From a checkpoint of a small image classifier: activation silu, 40000 steps.
Rows from block 5 of a small image classifier, named by matrix and row number. Rows with one number belong to one channel. Each number is 200 + 30 x the weight over its row's rms, rounded and kept within 0 to 999. All counts start at 0.
After each channel's rows are labels from the 100 images, of 14976, where the channel reaches its highest value: "lies over" is the class under the peak. Only what is clearly more common there than usual is listed. The data: drawings of small networks of dots and links. In brackets: how many of the 100, against the usual share in percent.
# convs0: first 3x3 conv (model.blocks.5.convs.0.weight, 160x160x3x3, each kernel summed), inputs 0-53
# convs1: second 3x3 conv (model.blocks.5.convs.1.weight, 160x160x3x3, transposed, each kernel summed), outputs 0-53

convs0.107,194,227,174,166,233,210,228,212,177,163,190,187,151,220,179,215,231,209,199,220,142,206,159,227,206,215,186,245,199,156,167,165,186,187,155,181,215,230,173,233,214,158,187,185,220,161,192,222,268,227,203,170,212,187
convs1.107,192,234,175,179,217,240,210,228,253,240,262,221,184,217,241,228,127,198,230,193,203,220,168,152,219,199,188,149,181,211,200,130,150,170,171,210,223,225,158,191,182,212,158,193,234,196,181,205,154,169,207,205,167,165
lies over: dot (86 vs 5.7)

convs0.126,155,192,200,209,198,206,218,215,203,180,230,186,144,221,213,197,240,228,185,150,184,257,164,260,191,226,200,172,199,178,178,171,212,135,161,157,223,197,204,237,192,140,175,186,226,219,196,204,188,170,199,175,161,194
convs1.126,187,187,195,138,215,230,161,245,235,230,213,194,195,175,203,198,124,176,168,196,198,200,204,193,168,167,222,171,144,209,254,215,154,179,206,224,277,177,188,151,227,176,135,228,181,193,184,215,202,126,218,190,184,172
lies over: link (34 vs 4)

convs0.150,156,195,235,195,218,186,239,196,229,212,101,213,181,221,230,208,177,176,211,214,227,195,172,230,187,192,242,181,199,182,166,212,183,111,201,201,206,211,183,219,202,200,193,198,231,231,190,221,218,205,134,237,154,170
convs1.150,199,210,233,146,220,201,163,212,111,178,205,211,136,172,221,221,141,228,202,184,118,156,175,161,207,165,263,173,225,237,235,184,227,219,170,175,254,196,207,180,178,172,241,195,189,217,161,240,164,179,195,190,165,193
lies over: dot (47 vs 5.7)

convs0.143,216,187,152,236,214,190,200,226,180,199,205,193,191,200,122,181,212,172,231,183,169,185,171,186,193,187,183,208,197,210,213,205,190,187,147,189,220,227,194,214,163,239,171,211,173,207,154,149,220,286,173,253,252,214
convs1.143,235,194,148,236,171,207,208,212,215,166,171,217,187,237,194,197,168,240,238,180,220,192,228,198,233,221,177,198,249,156,192,201,271,222,233,164,179,231,155,205,220,217,221,180,241,238,206,211,205,273,261,153,229,211
lies over: dot (70 vs 5.7)

convs0.127,160,248,192,205,222,218,236,199,212,150,187,243,175,229,222,249,182,186,192,211,229,238,218,218,117,157,175,172,228,176,202,209,165,156,221,160,180,161,206,201,241,186,153,208,190,241,231,227,147,213,212,222,190,244
convs1.127,171,180,179,164,222,190,215,166,178,203,203,132,217,201,212,174,153,211,187,196,125,205,175,180,177,192,200,210,180,250,217,163,168,217,183,191,212,213,252,193,177,220,176,172,170,174,191,191,217,126,218,215,170,166
lies over: dot (71 vs 5.7)

convs0.151,149,266,164,231,220,223,200,224,187,99,197,217,165,226,200,223,160,188,166,222,200,204,181,210,124,201,211,168,188,195,149,207,177,204,227,181,193,165,191,175,206,229,156,223,210,212,209,231,154,231,226,226,176,280
convs1.151,227,204,201,160,199,198,223,232,172,221,193,169,218,179,210,223,179,222,162,221,196,214,191,170,208,203,174,221,170,233,206,133,136,175,188,206,197,211,216,186,187,216,202,131,179,173,174,190,225,145,209,189,164,158
lies over: link (40 vs 4)

convs0.135,168,212,166,204,218,207,206,210,149,117,200,210,154,222,233,171,239,196,152,174,191,199,193,175,148,178,206,259,196,183,172,140,220,161,237,192,167,198,200,181,182,184,223,192,229,163,218,214,212,215,224,225,222,222
convs1.135,219,231,193,157,180,185,198,185,188,215,234,177,177,200,175,246,215,210,166,245,127,202,160,171,209,197,191,198,196,181,190,111,163,177,148,237,223,180,179,176,201,193,189,161,191,196,194,190,186,167,179,209,184,157
lies over: dot (60 vs 5.7); link (34 vs 4)

convs0.25,191,146,253,186,127,220,193,165,209,180,181,114,161,221,209,192,237,181,208,211,227,213,236,199,227,196,213,211,182,196,159,189,174,167,224,209,213,128,212,224,232,136,171,154,221,153,180,175,205,160,207,219,182,163
convs1.25,154,132,218,176,137,236,194,237,198,181,201,162,230,172,214,200,196,209,202,181,178,190,136,205,189,198,224,203,210,197,212,227,251,249,209,196,254,203,196,214,223,131,211,125,194,187,196,151,189,178,201,200,175,170
lies over: link (28 vs 4)

convs0.152,226,190,186,190,254,172,223,222,187,187,195,192,190,168,116,227,185,150,222,242,219,204,206,164,216,128,174,180,208,184,207,183,239,233,192,206,233,211,195,214,202,214,198,149,204,180,220,230,204,224,196,250,199,180
convs1.152,196,172,181,203,192,165,190,213,201,180,210,204,210,148,223,185,191,164,168,169,196,187,177,111,167,135,217,195,171,188,164,190,181,235,201,197,207,160,195,170,187,185,195,128,143,195,136,179,188,170,178,178,191,206
lies over: dot (42 vs 5.7)

convs0.57,208,197,181,135,196,193,152,236,204,166,187,176,193,185,184,173,198,181,185,213,173,215,236,244,203,151,181,210,252,206,232,261,170,204,226,235,202,193,198,184,221,219,183,162,193,219,182,186,211,237,172,215,238,204
convs1.57,197,188,177,195,158,177,173,229,201,199,198,200,204,156,226,157,200,160,184,181,199,159,177,124,183,152,208,196,178,196,169,187,183,215,178,202,226,173,208,183,163,198,197,163,196,195,112,167,182,189,181,183,175,197
lies over: dot (44 vs 5.7); link (31 vs 4)

convs0.42,200,160,189,225,228,217,170,195,205,192,198,232,243,182,183,167,195,190,213,169,175,236,176,192,156,227,156,226,226,240,216,210,199,246,184,207,234,185,240,136,119,218,179,220,171,226,191,198,213,212,179,180,224,233
convs1.42,189,155,186,219,187,255,247,203,151,191,129,202,127,210,113,186,167,229,171,198,198,228,182,193,197,252,142,186,211,182,188,227,204,208,202,180,151,217,142,180,187,183,163,187,222,187,243,192,155,180,182,177,205,188
lies over: link (57 vs 4)

convs0.101,195,217,160,232,213,228,171,225,219,158,188,229,184,213,214,226,165,199,185,223,138,223,185,167,181,176,224,216,185,224,184,218,174,222,217,174,190,160,161,197,201,202,163,202,213,240,216,224,188,196,186,200,185,252
convs1.101,181,227,197,162,230,219,275,226,163,177,183,198,169,196,203,193,193,163,189,203,196,223,198,166,213,221,157,179,173,205,191,147,133,132,218,188,124,242,207,188,167,224,221,184,200,164,179,192,201,166,188,213,177,148
lies over: link (50 vs 4)

convs0.9,149,218,160,219,149,227,162,209,158,173,205,177,200,189,185,216,198,227,182,121,118,204,161,191,153,200,196,212,165,149,223,149,182,243,206,194,278,152,243,142,233,194,208,158,166,217,213,181,168,224,193,195,175,219
convs1.9,216,125,203,190,207,230,241,233,204,162,184,207,172,152,210,167,177,194,220,176,217,211,215,172,184,228,183,186,189,164,189,144,132,176,191,213,269,215,157,199,157,174,189,210,176,192,207,161,203,196,198,173,167,173
lies over: link (48 vs 4)

convs0.1,197,225,175,163,190,163,190,178,173,200,237,213,227,220,219,172,208,189,247,190,173,166,184,180,192,231,180,249,205,175,250,197,143,210,185,166,224,220,135,190,232,201,206,237,173,188,204,170,239,219,202,278,286,175
convs1.1,201,161,246,207,195,241,195,146,222,240,194,193,158,235,222,228,226,200,193,182,170,217,207,192,184,230,237,185,181,183,203,211,230,236,255,142,193,200,200,225,208,191,189,202,225,235,196,202,183,232,232,278,188,210
lies over: dot (42 vs 5.7)

convs0.136,210,157,201,172,179,196,210,239,222,208,192,180,185,204,194,206,226,187,207,150,249,191,214,225,165,223,248,152,175,200,203,226,202,181,183,215,250,223,186,203,230,200,207,239,225,190,199,229,186,216,181,197,176,150
convs1.136,183,170,182,239,189,227,215,180,184,190,220,221,208,224,188,207,152,204,209,208,167,179,208,215,191,207,160,232,174,218,229,246,224,257,221,208,164,222,206,172,198,146,164,190,209,209,211,239,222,173,176,249,200,242
lies over: link (31 vs 4)

convs0.133,231,183,212,194,181,174,184,183,193,191,167,190,186,148,142,129,178,134,226,228,183,212,207,161,214,131,139,202,215,179,245,201,194,208,178,203,184,190,200,225,178,186,214,161,196,182,169,192,195,228,161,203,235,183
convs1.133,226,197,182,209,189,192,179,211,209,188,222,212,225,156,202,194,194,198,159,192,215,129,175,140,136,168,219,186,172,163,211,207,139,232,218,207,177,186,191,159,156,209,210,162,173,204,114,178,175,169,206,136,186,193
lies over: dot (26 vs 5.7)

convs0.111,164,166,160,197,191,196,205,208,187,165,192,198,198,186,195,169,190,186,109,163,201,206,149,206,224,177,222,202,170,205,164,175,183,128,204,164,178,225,201,144,198,188,216,213,215,157,187,169,216,182,158,204,153,194
convs1.111,190,199,194,151,183,225,203,208,199,186,192,196,208,194,249,178,186,165,157,186,189,159,192,206,192,187,218,191,176,212,166,162,197,91,185,219,213,207,203,166,199,183,194,181,184,192,211,160,167,155,173,196,165,166
lies over: dot (35 vs 5.7)